config.toml
encoder_arch = "vit"
model = "image captioner"
dataset = "rendered dice on a table"
train_examples = 72500
image_size = 64
crop_scale_min = 0.8
horizontal_flip = true
translate = 0.12
tokenizer = "word"
vocab_size = 28
encoder_norm = "layernorm"
encoder_norm_position = "pre"
encoder_activation = "gelu"
encoder_mlp_ratio = 3
encoder_head_dim = 16
encoder_fused_qkv = false
encoder_bias = "all"
encoder_qk_norm = false
encoder_parallel_block = false
encoder_inner_norm = false
encoder_moe = "soft"
encoder_num_experts = 16
encoder_moe_every = 2
encoder_expert_mlp_ratio = 0.5
encoder_slots_per_expert = 1
encoder_shared_expert = true
encoder_patch_size = [4, 4]
encoder_conv_stem = false
encoder_layers = 8
encoder_width = 128
encoder_positions = "rope"
fusion = "prefix"
label_smoothing = 0.1
decoder_width = 384
decoder_layers = 8
decoder_norm = "layernorm"
decoder_norm_position = "pre"
decoder_activation = "gelu"
decoder_mlp_ratio = 4
decoder_head_dim = 64
decoder_fused_qkv = false
decoder_bias = "none"
decoder_qk_norm = false
decoder_parallel_block = false
decoder_inner_norm = false
decoder_drop_path = 0.1
decoder_kv_group_size = 2
decoder_positions = "rope"
decoder_prefix_bidirectional = true
decoder_connector = "linear"
decoder_tie_embeddings = false
residual_init = "zero_last"
optimizer = "soap"
beta2 = 0.95
learning_rate = 0.0014
beta1 = 0.9
shampoo_beta = 0.95
eps = 1e-08
precondition_frequency = 50
max_precond_dim = 1024
one_sided = false
adamw_lr_other_params = 0.00073
max_grad_norm = 1.0
max_steps = 4800
batch_size = 64
epochs = 4.2
lr_schedule = "cosine"
final_lr_fraction = 0.05
warmup_steps = 240
weight_decay = 0.2
adamw_weight_decay_other_params = 0
Rows from expert 8 of block 5 of the image encoder, named by matrix and row number. Rows with one number belong to one neuron. Each number is 200 + 30 x the weight over its row's rms, rounded and kept within 0 to 999. All counts start at 0. After the name is the row's rms in percent of the matrix's.
# up: expert up (encoder.blocks.5.mlp.up, 16x64x128), inputs 0-63
# down: expert down (encoder.blocks.5.mlp.down, 16x128x64, transposed), outputs 0-63
up.0,104,211,219,218,275,182,192,201,211,241,179,176,214,201,224,220,174,222,153,236,189,184,195,184,166,142,237,199,182,195,158,199,144,247,238,238,191,244,136,224,225,227,189,207,126,211,267,171,190,241,212,132,248,254,217,241,209,214,163,187,212,227,175,140,188
down.0,101,247,193,208,188,208,247,192,194,196,212,165,214,157,181,201,184,196,254,184,222,181,233,173,233,247,145,176,229,193,256,171,249,173,202,176,202,174,187,180,184,199,195,149,282,185,137,250,191,140,178,261,190,158,204,195,229,165,201,197,176,167,199,202,194
up.1,090,177,159,183,184,181,149,211,176,252,221,210,176,217,188,255,217,223,198,186,260,234,209,227,272,206,250,188,157,197,220,211,185,202,229,218,245,227,222,202,163,138,222,113,196,193,255,196,201,168,199,177,232,201,201,153,171,186,225,190,210,177,169,164,178
down.1,093,188,181,228,185,205,241,214,278,188,184,176,225,242,209,188,202,233,197,236,152,182,217,195,158,201,180,179,247,196,202,167,223,198,206,164,191,230,188,190,222,253,183,218,185,211,200,211,211,236,209,217,197,239,198,239,192,162,217,170,191,210,194,263,251
up.2,110,167,197,186,182,234,201,193,172,164,202,214,185,198,198,215,194,236,179,194,222,206,208,171,189,199,176,141,253,182,149,194,176,189,228,241,195,223,202,198,239,221,153,233,183,274,155,244,192,171,270,181,174,197,183,187,182,231,198,200,219,205,199,261,258
down.2,111,209,205,203,275,177,203,194,258,231,213,182,218,198,212,163,201,206,197,158,176,123,209,172,206,201,225,245,133,214,201,202,237,159,174,193,172,168,197,220,176,188,195,204,183,123,253,198,195,190,183,212,187,161,209,181,221,186,197,180,199,181,197,165,173
up.3,095,178,147,202,187,178,163,213,141,204,221,216,175,181,209,223,220,223,200,205,183,229,162,163,197,235,248,154,225,229,175,238,168,210,253,226,189,175,243,265,164,259,157,210,205,177,184,218,185,153,194,183,170,206,217,198,245,231,231,221,228,202,244,238,249
down.3,096,188,203,190,187,220,208,171,287,189,153,225,157,176,179,197,188,207,182,182,218,139,232,213,212,170,192,230,200,177,172,151,222,175,173,197,239,187,193,142,275,174,148,209,214,199,233,191,202,205,196,222,224,197,187,181,217,185,199,127,160,185,157,191,176
up.4,086,247,236,228,201,200,229,251,188,232,163,189,239,179,241,174,180,207,231,236,202,228,186,229,232,207,223,232,222,193,233,234,179,250,217,220,209,222,169,178,243,236,174,241,186,159,221,122,151,273,184,192,168,189,195,197,188,233,166,193,155,137,157,227,135
down.4,096,173,192,198,228,229,197,153,223,177,221,196,217,181,196,236,229,188,197,132,221,157,203,161,175,136,224,181,182,215,172,166,241,185,167,189,169,224,189,194,177,168,210,164,186,244,159,280,239,161,237,250,225,208,237,221,226,136,226,255,220,230,220,161,228
up.5,099,203,195,190,150,264,178,206,156,242,183,203,181,227,232,205,185,218,173,167,153,209,241,173,144,159,161,187,227,229,230,254,149,229,191,177,167,205,222,202,218,234,225,204,199,224,233,175,177,203,172,184,177,198,248,226,214,227,169,216,183,202,178,164,215
down.5,093,205,256,207,276,164,235,182,215,194,154,202,197,204,153,213,200,170,207,213,226,171,176,152,282,208,187,215,179,164,134,181,245,191,175,210,190,184,200,224,190,199,145,193,194,201,204,241,189,186,184,173,184,156,152,174,193,169,219,186,225,176,162,200,184
up.6,109,194,164,154,189,142,196,206,218,211,222,181,220,220,207,207,249,246,196,175,238,145,156,235,169,195,218,131,226,267,169,235,209,152,215,173,170,202,196,183,234,220,193,204,236,226,233,256,204,191,242,182,195,178,189,253,204,237,169,155,233,180,185,185,189
down.6,105,227,242,203,199,178,186,194,207,169,202,223,160,191,216,200,159,186,203,206,174,207,195,192,242,171,210,264,198,211,152,179,235,240,247,162,179,172,153,199,246,203,225,220,146,187,163,162,201,239,170,261,240,201,164,207,173,179,234,255,198,233,167,232,180
up.7,109,222,180,189,236,203,232,181,121,226,214,244,140,171,247,198,191,210,214,218,158,204,198,256,182,208,198,169,163,198,188,135,200,181,198,193,196,186,228,214,173,215,168,175,172,197,246,207,188,124,199,205,222,217,241,155,203,209,203,228,193,171,125,205,175
down.7,121,201,195,203,202,180,190,228,221,144,164,165,266,181,206,187,200,226,220,207,243,161,164,158,191,198,225,195,203,196,227,219,223,221,203,219,243,220,195,181,244,188,228,232,222,162,152,215,217,246,159,237,170,169,163,263,209,150,183,166,163,238,227,201,192
up.8,123,140,226,203,183,191,246,234,188,200,250,148,253,222,220,199,195,207,170,177,232,221,188,204,171,185,222,223,275,164,217,209,229,190,193,176,202,209,275,186,164,203,183,207,196,188,187,190,119,229,182,201,239,165,267,179,217,214,177,213,237,179,214,188,174
down.8,111,255,184,225,206,198,113,254,171,183,138,220,204,248,140,183,207,193,256,242,169,204,204,183,239,197,175,203,145,222,199,158,164,211,207,246,187,170,160,187,247,170,195,177,187,217,204,232,253,216,221,220,194,202,150,197,208,198,183,181,207,232,155,210,215
up.9,080,245,211,195,183,206,199,199,182,201,156,232,215,159,207,165,195,163,160,161,205,168,187,191,188,260,135,176,161,225,185,186,160,134,231,219,210,194,166,143,169,227,234,209,227,162,153,192,202,185,233,153,237,211,189,226,180,118,257,237,172,166,203,217,216
down.9,090,168,211,174,136,212,156,146,170,179,209,187,243,233,204,215,166,248,231,191,212,193,244,206,227,200,227,193,265,194,237,219,184,251,156,182,175,195,194,243,212,174,186,193,214,212,179,168,205,249,132,247,159,193,193,190,209,208,128,160,235,168,238,166,167
up.10,109,269,190,246,172,200,216,139,214,243,239,182,216,256,172,264,214,204,216,174,241,172,226,187,218,227,184,238,170,184,152,178,190,182,251,200,157,168,195,188,164,204,173,191,230,168,180,184,217,197,118,149,222,149,132,210,201,200,246,230,234,231,154,230,202
down.10,104,177,198,184,221,163,188,237,164,177,151,183,170,162,250,159,200,146,178,196,140,269,190,192,224,171,206,185,244,237,201,205,220,232,167,179,224,209,189,204,219,225,203,211,171,217,178,209,160,231,302,231,207,215,156,168,208,183,147,201,166,176,232,175,156
up.11,079,222,210,271,224,190,169,240,185,197,223,214,224,175,232,181,218,243,213,214,210,165,197,213,195,189,185,176,203,232,183,170,193,137,224,136,241,157,176,169,208,164,214,176,172,208,226,200,167,165,226,171,177,258,240,228,202,188,212,232,173,202,135,126,190
down.11,091,171,192,173,191,178,207,179,229,178,208,225,209,130,220,208,194,144,176,174,220,210,238,187,175,220,209,212,251,199,196,229,223,257,224,245,144,259,198,172,210,205,166,213,224,166,192,227,179,205,157,196,229,169,140,132,205,187,227,199,185,179,263,264,206
up.12,104,212,190,229,208,197,189,206,122,156,192,180,201,203,226,173,166,192,152,245,219,214,253,147,182,194,185,171,170,208,192,186,216,205,218,180,129,224,212,232,208,195,255,197,173,219,163,168,189,198,182,210,250,200,196,208,209,198,164,200,193,178,222,198,197
down.12,104,200,209,172,189,164,225,237,249,217,221,254,198,224,158,159,245,222,236,164,207,162,192,177,207,166,226,210,205,155,202,170,173,194,156,225,217,177,235,187,181,225,146,206,217,193,206,257,178,156,162,172,153,199,225,163,229,220,195,216,194,221,180,227,205
up.13,090,214,167,207,173,171,218,165,196,257,197,224,190,198,158,194,192,252,169,174,195,164,228,184,243,213,186,171,228,176,194,190,169,181,142,236,229,170,153,202,179,225,198,211,204,188,186,197,230,183,172,209,192,186,174,283,208,205,179,199,217,155,181,232,221
down.13,082,194,221,200,225,205,194,232,207,130,205,161,208,180,267,225,224,137,212,188,154,213,193,161,195,162,208,193,179,212,209,170,217,228,264,177,167,243,209,210,224,168,189,199,157,184,244,221,184,178,245,179,219,194,201,128,213,186,155,205,185,224,196,223,157
up.14,102,202,179,145,157,201,273,179,172,162,225,167,182,199,212,188,229,193,198,208,202,221,152,137,193,222,157,239,164,244,217,206,203,215,252,251,196,206,253,213,216,209,157,141,185,226,187,223,164,190,181,168,211,245,201,210,232,168,205,183,186,197,211,202,189
down.14,106,170,226,207,241,173,144,165,214,234,183,212,176,190,197,203,208,181,172,156,162,220,199,279,175,165,217,187,238,197,189,178,197,182,194,219,221,152,166,185,160,175,263,233,173,134,202,199,224,219,203,236,184,165,173,215,224,199,188,205,214,189,242,167,240
up.15,098,262,245,219,214,172,176,207,207,183,229,218,219,166,186,255,230,192,249,209,246,227,148,196,201,173,156,206,204,204,214,154,206,188,243,213,199,209,250,198,181,134,210,171,231,217,149,208,155,209,195,170,232,165,173,226,204,225,184,236,197,213,197,203,157
down.15,095,178,174,167,214,212,204,203,245,200,211,183,225,249,180,159,196,208,168,192,126,177,231,218,177,229,203,198,179,239,169,193,211,249,173,255,217,127,173,186,211,245,192,188,175,206,210,213,189,213,234,236,133,203,147,148,212,201,189,159,197,212,220,190,201
up.16,111,162,248,155,190,221,219,178,171,152,219,213,211,195,214,232,169,223,214,219,193,196,183,195,214,245,231,188,164,198,201,199,236,203,208,204,235,178,142,217,167,181,196,177,113,181,240,223,166,182,197,212,217,287,162,180,179,200,167,124,195,152,129,154,247
down.16,103,236,227,222,218,217,162,226,246,235,217,158,219,179,198,171,196,197,217,213,212,213,193,253,185,162,136,192,215,187,172,164,165,209,183,188,130,215,178,224,208,225,189,242,249,201,184,213,226,214,186,170,231,128,198,187,240,184,248,246,184,206,241,207,159
up.17,082,253,219,169,143,200,218,182,211,254,150,214,224,210,198,173,203,199,220,198,198,217,207,153,225,156,176,189,165,178,191,187,212,186,216,181,274,202,145,203,172,178,210,221,218,200,219,228,221,179,234,187,178,240,222,213,183,161,263,212,220,218,254,228,225
down.17,095,233,202,177,131,217,176,187,209,229,191,174,170,211,242,198,251,174,246,204,202,215,162,145,271,189,198,199,179,141,186,159,216,219,116,192,232,220,151,208,249,188,200,191,208,254,168,175,172,195,173,252,165,195,191,218,197,234,207,192,200,205,254,198,185
up.18,096,203,195,183,222,195,241,206,215,166,163,175,198,218,175,192,262,185,249,183,217,232,198,239,236,228,198,254,217,210,193,237,264,168,181,195,203,166,163,165,147,217,219,295,236,144,170,209,185,204,136,180,202,184,149,160,205,215,205,173,178,237,224,211,192
down.18,102,195,219,266,191,186,144,216,146,215,212,223,198,157,206,206,193,228,205,189,205,170,249,199,187,146,218,192,185,215,227,174,115,217,185,207,188,203,199,199,244,167,214,173,162,237,263,199,210,238,273,206,178,268,235,232,176,196,174,207,190,179,205,185,241
up.19,087,212,218,200,218,225,198,194,208,214,221,173,227,185,184,224,237,175,234,246,181,162,158,181,174,197,211,227,202,171,206,160,153,241,206,178,209,220,178,125,248,212,233,187,201,175,247,182,268,173,209,200,205,230,165,279,155,170,176,234,191,170,201,225,210
down.19,093,208,176,168,177,234,194,215,234,194,205,188,175,187,236,210,240,226,212,187,179,137,184,189,223,195,213,226,192,133,216,171,187,208,197,132,216,229,201,160,183,199,258,207,213,185,214,153,205,203,181,194,164,205,189,298,243,185,235,238,195,207,175,212,183
up.20,099,156,224,195,185,153,175,154,227,184,229,226,240,153,248,225,195,164,165,159,217,207,200,136,205,153,179,244,181,214,221,209,200,231,217,240,213,219,254,237,162,207,103,216,170,250,231,194,219,191,201,173,189,178,216,194,222,180,207,223,174,177,191,242,227
down.20,092,206,188,204,181,185,188,165,242,234,215,210,167,216,123,155,172,234,230,209,211,222,159,249,226,245,195,190,198,121,211,191,260,179,188,172,212,205,164,173,207,167,268,158,191,210,218,222,217,158,217,161,217,184,195,157,229,209,175,198,174,154,220,128,162
up.21,126,203,229,179,178,210,219,199,184,281,222,202,202,213,156,194,246,169,191,211,242,184,231,176,199,222,167,171,224,213,185,204,179,205,161,229,231,208,191,221,201,221,233,157,257,184,224,300,207,182,176,206,180,184,262,120,225,166,217,131,190,190,198,220,207
down.21,119,207,144,243,201,210,200,203,188,168,186,200,188,211,219,236,186,247,175,191,159,202,158,194,196,170,274,233,155,218,234,229,188,211,255,168,234,184,198,203,204,143,150,274,154,186,197,134,207,207,237,202,197,210,145,248,220,231,207,256,256,219,202,196,227
up.22,079,204,172,236,176,213,199,184,216,188,204,216,200,188,197,203,200,230,203,241,210,239,239,219,178,225,221,182,196,192,183,172,219,150,193,209,203,176,195,232,213,157,214,176,230,170,226,213,263,217,230,223,220,245,169,209,182,232,239,224,156,153,138,130,159
down.22,092,180,221,140,255,238,232,217,185,188,206,176,226,211,238,203,187,169,200,210,178,214,197,168,226,150,157,201,200,203,217,234,129,236,221,159,186,261,195,176,183,214,147,193,210,208,196,174,130,195,171,204,196,137,229,157,158,158,166,211,277,202,214,246,225
up.23,087,181,167,178,213,224,204,151,130,175,229,232,234,201,156,217,251,232,163,195,156,195,164,195,209,166,174,194,226,207,225,247,170,195,208,193,200,185,170,186,187,186,244,160,204,181,179,235,193,167,248,194,177,179,212,243,223,198,185,179,213,183,191,180,230
down.23,090,198,209,231,186,205,201,220,168,198,205,203,166,177,195,154,178,166,222,214,211,205,207,170,157,243,213,221,176,186,170,185,216,198,218,177,199,212,266,207,251,247,199,231,192,184,221,147,145,242,174,199,171,176,157,151,206,179,220,225,156,192,194,223,206
up.24,090,155,187,249,209,253,214,236,144,190,184,259,199,185,203,154,179,241,246,188,229,170,194,231,208,234,135,191,153,185,190,215,164,236,218,251,192,186,188,207,172,230,207,204,212,202,241,198,240,127,157,237,250,169,221,198,183,210,222,248,195,148,194,157,232
down.24,097,239,204,183,204,148,177,201,204,230,242,139,216,228,189,235,208,157,141,235,173,224,195,211,186,184,217,246,205,203,255,201,221,175,195,166,207,242,217,217,222,162,165,220,243,205,176,200,168,271,270,165,189,196,175,188,231,121,172,160,252,211,197,229,226
up.25,119,253,258,164,217,178,141,182,215,193,173,132,235,233,162,196,133,148,198,222,229,187,165,176,237,205,200,217,187,219,186,190,168,217,186,208,233,207,183,202,170,196,203,255,215,235,188,190,131,219,158,206,257,178,162,222,165,234,164,177,186,183,193,193,234
down.25,114,149,152,257,191,221,231,234,150,153,247,221,179,174,228,186,272,260,225,236,213,207,203,214,177,185,178,191,174,207,207,157,258,175,206,214,122,183,218,188,193,209,165,168,220,167,178,203,187,195,244,192,146,224,190,181,257,183,258,180,202,206,210,169,159
up.26,100,142,205,193,205,232,212,210,214,189,214,207,136,179,152,222,206,145,272,202,202,210,209,193,194,245,259,202,165,182,208,230,205,210,242,166,186,163,152,216,233,181,180,192,160,185,233,193,236,203,173,230,233,235,162,142,190,216,142,172,193,220,222,183,221
down.26,096,242,208,197,216,183,171,235,186,221,185,191,208,208,194,210,195,235,169,220,197,219,210,239,171,157,145,193,219,219,221,173,220,186,140,249,207,226,205,177,178,203,180,244,252,206,158,231,206,180,251,178,196,192,213,228,229,184,215,214,227,193,219,204,165
up.27,090,191,235,224,166,222,188,158,155,178,155,190,228,184,174,186,177,193,179,214,228,195,218,206,221,187,153,217,159,140,205,146,182,159,178,199,164,213,287,212,235,250,226,192,176,169,146,190,179,178,194,252,204,168,190,206,222,255,197,159,260,166,251,257,186
down.27,092,207,201,274,283,155,189,232,246,220,217,199,158,232,174,175,188,192,188,186,151,195,247,246,168,191,217,213,240,193,216,264,216,222,208,235,196,151,162,207,184,194,185,190,198,261,211,226,196,188,208,162,204,190,188,179,206,210,195,187,159,245,139,147,192
up.28,102,222,192,194,184,248,226,191,211,206,157,159,165,168,208,172,165,251,186,259,211,122,173,209,213,204,169,186,213,146,180,211,205,230,236,183,203,163,248,221,211,223,168,201,185,159,215,223,207,229,241,226,202,236,161,189,197,182,243,198,190,135,247,215,193
down.28,108,197,212,205,219,192,208,174,259,202,225,214,257,191,227,203,176,134,243,206,173,268,212,197,251,161,202,211,184,237,182,175,218,198,148,183,171,252,132,143,176,221,246,215,222,225,217,167,195,154,181,177,209,170,224,191,235,260,172,224,182,240,155,159,203
up.29,102,205,162,183,260,201,194,162,206,190,225,182,200,197,167,151,210,205,209,174,227,209,212,235,234,169,215,211,176,192,198,199,191,211,214,248,231,190,257,243,190,177,182,154,181,199,129,181,175,236,221,203,233,232,213,179,180,210,212,263,212,162,251,187,204
down.29,098,197,187,226,179,207,214,256,235,184,157,230,174,206,214,210,206,214,130,249,201,196,182,193,196,188,177,188,211,215,202,199,203,175,187,140,193,200,166,148,202,169,193,233,191,194,261,167,240,171,180,186,195,172,220,202,201,195,200,224,161,251,172,215,225
up.30,121,215,207,114,248,192,255,181,190,257,211,175,224,243,204,181,198,192,181,234,248,148,191,204,170,233,179,231,227,161,240,210,258,213,220,121,171,196,193,171,193,203,170,164,197,208,269,275,182,218,216,165,285,186,190,215,208,174,179,183,221,183,196,196,161
down.30,118,206,186,266,158,201,141,236,162,162,194,170,210,169,194,195,157,171,255,179,143,268,196,176,197,177,194,182,184,265,166,200,181,177,189,270,241,193,174,229,185,194,220,214,207,173,141,154,204,188,219,225,146,235,165,220,180,209,163,188,169,214,228,184,207
up.31,083,207,182,208,198,205,223,192,231,203,237,193,224,178,206,151,143,208,159,185,286,171,150,196,202,154,243,206,204,192,224,181,206,250,235,190,196,182,236,241,182,209,231,220,212,166,225,203,153,212,212,224,165,173,189,193,236,184,165,164,120,143,231,211,209
down.31,085,201,186,192,226,210,183,155,222,160,199,187,175,185,232,211,238,170,214,254,130,235,238,173,165,213,199,187,186,172,142,199,232,116,161,231,243,223,145,183,218,205,154,190,182,244,177,197,215,179,160,215,172,228,169,184,183,226,210,181,204,194,186,205,205
up.32,089,251,206,253,176,204,202,175,175,264,206,209,215,225,193,152,225,228,251,235,188,183,169,224,270,197,186,192,167,176,213,193,207,214,201,152,198,282,212,168,238,205,197,148,240,180,258,158,235,241,217,185,188,149,221,183,203,229,201,190,200,264,213,149,181
down.32,096,143,217,153,208,150,250,190,250,189,174,192,159,152,229,222,165,204,193,216,224,235,213,222,177,203,225,208,244,228,185,195,202,223,191,181,169,149,184,242,161,221,201,201,158,229,150,213,211,104,164,241,192,219,178,271,187,205,199,233,226,191,199,245,153
up.33,096,194,146,120,226,195,186,257,261,203,210,209,174,170,230,171,195,166,241,200,246,161,167,227,173,201,200,176,231,218,171,200,251,227,194,141,225,255,115,136,190,216,206,211,251,223,248,188,193,212,216,205,230,205,171,226,245,220,201,230,264,205,169,200,249
down.33,095,211,216,276,184,243,193,166,171,235,203,194,180,168,230,225,215,184,201,227,161,264,221,194,211,202,204,173,232,205,197,165,136,192,178,235,178,164,232,190,192,161,188,234,246,224,141,206,202,199,224,188,202,228,198,284,165,184,185,198,206,220,213,223,182
up.34,111,218,200,211,154,209,150,191,235,217,224,193,271,213,168,252,176,218,207,222,242,178,261,213,181,213,206,202,201,216,188,207,198,161,171,229,185,216,189,192,199,210,162,163,211,268,180,255,215,203,249,236,210,201,211,179,182,179,213,197,169,240,194,222,216
down.34,111,205,208,198,232,202,237,173,181,145,178,191,158,174,247,156,243,174,169,179,170,197,154,150,231,226,215,170,186,189,267,200,205,225,230,180,210,181,234,209,203,214,230,204,179,165,256,174,217,162,185,153,161,206,162,239,231,231,176,217,223,195,187,217,169
up.35,118,200,271,176,206,238,178,246,243,192,140,185,225,235,237,213,177,228,193,236,199,160,187,214,226,180,151,182,201,185,230,157,161,209,200,224,203,196,201,196,199,218,196,223,213,200,214,126,217,217,240,193,205,219,153,204,209,199,169,203,211,196,229,222,238
down.35,108,187,134,239,207,166,218,163,198,160,265,211,230,180,193,210,218,177,187,191,191,222,224,185,192,195,197,202,173,199,155,219,220,196,198,173,193,229,197,225,219,224,197,179,192,249,223,224,166,176,129,161,216,178,211,221,195,176,232,138,165,186,147,154,175
up.36,108,163,198,175,140,226,216,211,177,232,206,170,238,226,194,200,191,202,227,187,255,198,231,215,216,229,169,205,242,239,199,185,174,205,218,211,215,186,215,192,187,235,230,198,150,231,269,224,172,187,176,203,202,252,216,189,149,263,137,223,201,243,198,173,159
down.36,095,253,238,202,212,186,208,222,181,180,192,256,181,179,211,228,160,229,175,264,170,180,138,214,215,173,227,199,165,200,191,222,211,197,186,182,178,204,199,241,210,208,192,196,238,164,171,224,246,206,231,204,223,138,157,233,232,142,247,147,194,153,166,204,239
up.37,109,206,176,211,219,206,229,175,251,152,167,196,237,161,210,143,205,227,204,212,201,215,216,175,214,204,170,207,139,171,186,202,219,178,168,155,222,226,178,247,191,211,156,185,244,177,197,110,164,254,212,146,200,224,168,218,259,224,179,269,226,170,207,246,161
down.37,103,186,238,196,163,187,182,192,141,231,181,207,163,230,196,230,191,139,239,210,140,176,176,248,171,198,220,164,238,202,188,210,190,237,199,245,192,178,221,154,180,207,244,204,172,220,188,238,201,155,162,254,187,184,225,202,184,184,166,151,139,246,228,159,243
up.38,089,195,202,249,196,244,117,237,188,225,269,226,252,176,222,207,195,221,197,229,220,156,158,165,230,233,210,197,196,163,196,189,243,188,207,195,192,247,184,172,192,182,215,140,202,207,170,192,216,212,173,220,175,168,205,180,201,219,220,216,220,223,223,129,245
down.38,084,227,133,168,187,169,254,192,201,207,233,159,150,187,196,188,193,141,156,242,179,215,242,262,163,204,190,189,189,207,197,199,218,210,223,190,187,177,217,233,215,198,144,255,164,235,155,201,198,216,204,169,184,191,161,192,229,201,195,182,171,215,179,247,182
up.39,097,218,234,203,185,193,166,205,159,255,211,152,190,233,192,211,235,208,211,214,165,184,213,173,185,206,172,217,179,225,176,198,197,241,214,196,192,186,213,206,237,191,189,196,205,184,240,144,221,206,162,227,214,200,201,177,225,202,168,194,220,192,212,244,230
down.39,095,246,185,211,198,211,213,173,200,123,191,244,256,186,228,210,186,173,209,151,224,179,221,182,215,215,254,184,244,182,204,196,187,144,205,181,218,205,217,198,202,209,164,184,190,210,185,268,188,198,189,164,164,194,167,240,214,200,229,209,186,213,205,155,195
up.40,108,153,200,174,191,230,203,191,213,224,220,236,203,195,184,214,210,190,203,137,214,241,166,197,244,156,192,189,164,226,186,209,212,213,227,208,230,191,185,166,166,198,238,166,205,219,218,238,180,183,199,231,189,201,166,212,188,202,267,235,216,225,153,228,169
down.40,112,242,237,201,221,167,235,225,207,190,194,138,184,223,234,227,186,282,217,247,185,167,199,221,213,260,195,223,187,172,222,180,188,202,186,186,154,227,232,255,198,246,198,270,214,141,237,187,239,243,214,206,238,224,229,175,199,204,174,178,169,193,236,179,247
up.41,121,119,192,163,177,153,226,199,172,147,207,200,250,138,245,161,215,229,247,210,177,185,212,178,232,220,221,219,138,190,171,145,233,153,195,180,207,197,183,187,193,209,189,199,191,212,203,199,185,187,239,157,202,268,153,202,239,174,186,240,209,231,238,180,203
down.41,111,224,229,199,209,235,184,216,236,224,208,214,160,231,159,155,167,189,191,198,213,203,191,206,179,170,190,166,237,205,218,211,158,227,196,209,207,150,230,196,199,205,222,227,252,181,229,181,226,182,164,227,256,162,242,216,201,191,192,147,145,167,203,223,193
up.42,108,233,187,229,202,223,220,250,233,180,226,265,176,207,178,196,225,217,221,220,152,194,198,183,223,249,186,151,200,182,158,185,202,171,271,230,238,234,229,229,245,200,219,202,211,139,227,145,206,195,229,235,186,200,198,221,193,174,250,229,159,186,187,256,176
down.42,111,193,209,140,211,179,215,156,215,214,192,165,225,183,200,212,170,153,154,141,246,193,242,191,154,202,209,285,176,219,219,207,200,233,169,166,188,201,245,171,156,182,144,210,161,252,186,240,210,249,202,207,199,217,172,168,218,231,157,215,247,168,216,133,212
up.43,094,219,214,184,247,158,232,185,197,191,184,190,246,152,178,151,218,201,210,218,163,220,201,174,121,215,176,144,188,150,227,203,229,194,196,218,238,196,129,196,151,177,212,202,233,193,220,188,178,194,152,175,156,208,173,195,172,192,154,154,172,211,226,189,264
down.43,097,156,199,237,171,232,193,244,185,179,181,165,158,205,231,247,169,163,162,226,199,190,213,219,253,161,218,239,180,191,234,240,157,210,191,199,148,234,212,214,209,196,178,189,146,222,168,230,250,158,223,195,241,234,194,228,234,197,241,188,223,168,159,249,162
up.44,075,223,174,182,217,201,197,263,220,163,197,226,277,212,141,181,215,184,183,221,155,173,212,239,202,176,188,250,188,196,187,229,171,169,188,226,178,207,204,134,229,167,224,201,204,242,240,204,125,225,224,250,252,202,189,206,202,157,200,227,208,198,216,212,237
down.44,081,192,222,211,206,188,183,173,151,229,250,231,154,160,245,169,236,188,185,177,227,208,205,153,246,192,197,168,221,191,208,183,243,159,198,210,189,229,210,204,196,229,214,180,162,174,170,224,229,191,176,156,185,172,161,195,131,207,164,153,209,197,209,199,176
up.45,094,167,178,167,258,224,189,153,213,173,203,175,263,253,211,231,217,252,168,225,167,148,212,146,148,161,219,231,235,200,214,225,199,211,165,261,180,137,220,220,203,257,187,247,221,203,212,194,213,204,186,199,205,239,159,205,215,179,211,236,214,169,191,175,163
down.45,099,216,227,236,141,173,200,213,215,187,246,211,131,182,184,207,188,195,223,181,204,222,208,193,208,229,148,191,172,179,205,211,198,179,229,161,236,207,212,191,216,185,217,204,188,182,192,216,232,207,212,206,143,151,240,161,217,175,183,152,167,211,197,218,194
up.46,113,176,246,188,224,141,140,194,187,205,200,217,188,233,151,190,194,188,171,197,227,174,163,174,138,211,204,182,171,234,218,187,230,195,131,213,142,159,140,159,185,199,187,201,213,230,213,201,186,257,249,199,147,210,212,192,186,136,215,171,198,191,263,187,230
down.46,110,190,228,266,209,214,182,217,232,176,229,176,194,225,215,173,199,210,223,193,138,229,205,224,206,209,201,147,203,218,172,220,170,213,240,166,253,168,286,250,190,197,241,195,205,155,163,206,229,197,166,222,222,192,179,204,170,272,231,184,222,175,149,191,147
up.47,124,218,219,207,233,133,246,232,185,246,251,221,214,192,208,207,162,189,180,189,184,198,207,174,191,195,159,252,203,200,184,185,219,179,144,235,195,184,194,253,217,197,156,200,213,186,222,215,156,191,199,255,162,198,186,177,245,211,231,156,247,219,222,200,196
down.47,111,198,167,170,164,215,120,226,206,218,184,184,178,238,163,165,215,147,228,216,229,179,223,202,215,201,267,160,168,227,202,177,207,201,262,227,224,238,193,134,166,211,245,207,216,196,148,211,203,249,158,166,220,216,224,232,162,189,192,235,171,200,178,189,217
up.48,086,196,161,224,190,188,243,222,162,240,187,215,182,188,221,174,142,248,206,214,206,169,111,241,198,217,197,198,162,211,223,212,162,222,199,191,197,213,151,210,188,225,218,191,217,170,224,203,169,206,252,241,211,176,243,211,217,227,189,210,223,146,211,198,202
down.48,097,195,185,129,208,219,197,199,255,211,200,177,167,206,239,154,211,198,142,159,217,234,254,187,257,177,224,225,206,201,189,210,214,190,182,185,200,210,251,200,159,156,207,118,206,264,157,213,234,230,149,198,186,154,200,224,189,176,185,238,200,180,206,246,185
up.49,109,181,204,150,215,225,175,225,240,223,154,229,171,159,181,196,218,183,186,206,261,181,169,163,219,184,190,136,164,242,187,196,184,258,190,200,175,211,192,227,228,174,223,211,195,179,235,227,156,228,189,191,260,215,186,223,150,230,180,207,194,173,258,186,183
down.49,113,252,224,275,216,165,205,215,188,154,242,179,254,206,203,216,173,201,178,199,128,216,194,211,175,236,201,238,198,184,216,197,217,167,159,230,215,174,191,189,159,225,188,224,214,238,162,224,201,183,218,227,124,182,155,168,235,213,211,199,213,236,167,208,217